config.yaml
train_examples: 203450
crop_scale_min: 1
rotation_deg: 5
task: "inpainting"
hidden_act: "silu"
widths: [96, 192, 384]
blocks_per_level: 2
beta1: 0.9
beta2: 0.999
eps: 1e-06
epochs: 8.4
lr_schedule: "cosine"
final_lr_fraction: 0.01
weight_decay: 0.1
Rows from block 7 of a small image inpainting model, named by matrix and row number. Rows with one number belong to one channel. Each number is 128 + 32 x the weight over its row's rms, rounded and kept within 0 to 255. All counts start at 0. Numbers have three digits each.
After each channel's rows are labels from the 100 images, of 14976, where the channel reaches its highest value: "strongest on" is what is common among them. Only what is clearly more common there than usual is listed. The data: abstract colour fields from 500 small random pattern networks. In brackets: how many of the 100, against the usual share in percent.
# convs0: first 3x3 conv (model.decb.0.1.convs.0.weight, 192x192x3x3, each kernel summed), inputs 64-127
# convs1: second 3x3 conv (model.decb.0.1.convs.1.weight, 192x192x3x3, transposed, each kernel summed), outputs 64-127

convs0.144:139129121117182127119133124134119135108068139133159126126185155154159118167154120084120116123116047204078117092112134105153095105070032122118096145125039116120094118121145101112104072131106130
convs1.144:094137170153094108147129127112145135133128122147143142123100101108095136150163127118061106116158141128144130148165156122100176110155219114158049105140203113109231086131123187172121185195072125
strongest on: smooth (28 vs 10.9)

convs0.129:128097132123165132123255124104147129133134146160159108105128148121130126240094131091120128139133095096095067117132100103187115114053068105160118055145079045115101093084131126145114076099103141
convs1.129:138133092115157123139129177172078146114137111157123118108111129119080126115084092115099182138146153128120105107135091115082134198076140116128128170119056097178111185115085143181102091155161107
strongest on: smooth (56 vs 10.9)

convs0.42:070107090097128091132089118062108126118100107149087071086102128128134105117118136123131107138105078118131123131122101090170136135119099114083041086114051131129096120118113119114163116122154116
convs1.42:137137123123114087152066045021119127132116116145112128131125117098166077146145128140121110166090027112137095167129124079168152132108112075101081078123163128134131117118151141123161192118146131
strongest on: fine detail (62 vs 16)

convs0.88:126097065123139103156234126083096097126130122144150126112095139091168102177139145086152109130104075121126118120109128092164052103007128112119044097132062071124093117127128106125164138115118123
convs1.88:142131089099175128075158165196115143108173148119092115113165096145083145089073112127131175107124170119123109090105080121097149163096077115133199150073097103126112148093068129176100093141151132
strongest on: smooth (56 vs 10.9)

convs0.127:137152108141156111142201145100159119148168149142160139133170155120128150174134099067095143144147005136073101143115092092136059108025016097110094062121091115098106147119117072149089089146116110
convs1.127:138149135125122067156113163136114147110119093160123134113119108121142110206106094128103133135112065146126111153144096116161146195056147103115083153146057093171137150113116176164132140175143150
strongest on: smooth (36 vs 10.9)

convs0.119:133124133126135073171144133175119093154148087111134108155134174152147100122117124079086132117098000139158089130106120128143077128032086146053125145131060109132157108114137092145139108138126116
convs1.119:075142151117129147084161138135090150109109139134134117094126105160076130162117136071124120135150163124107080128142155056098130192076111108171157127136113112149118144130107131087113088051114135
strongest on: fine detail (39 vs 16)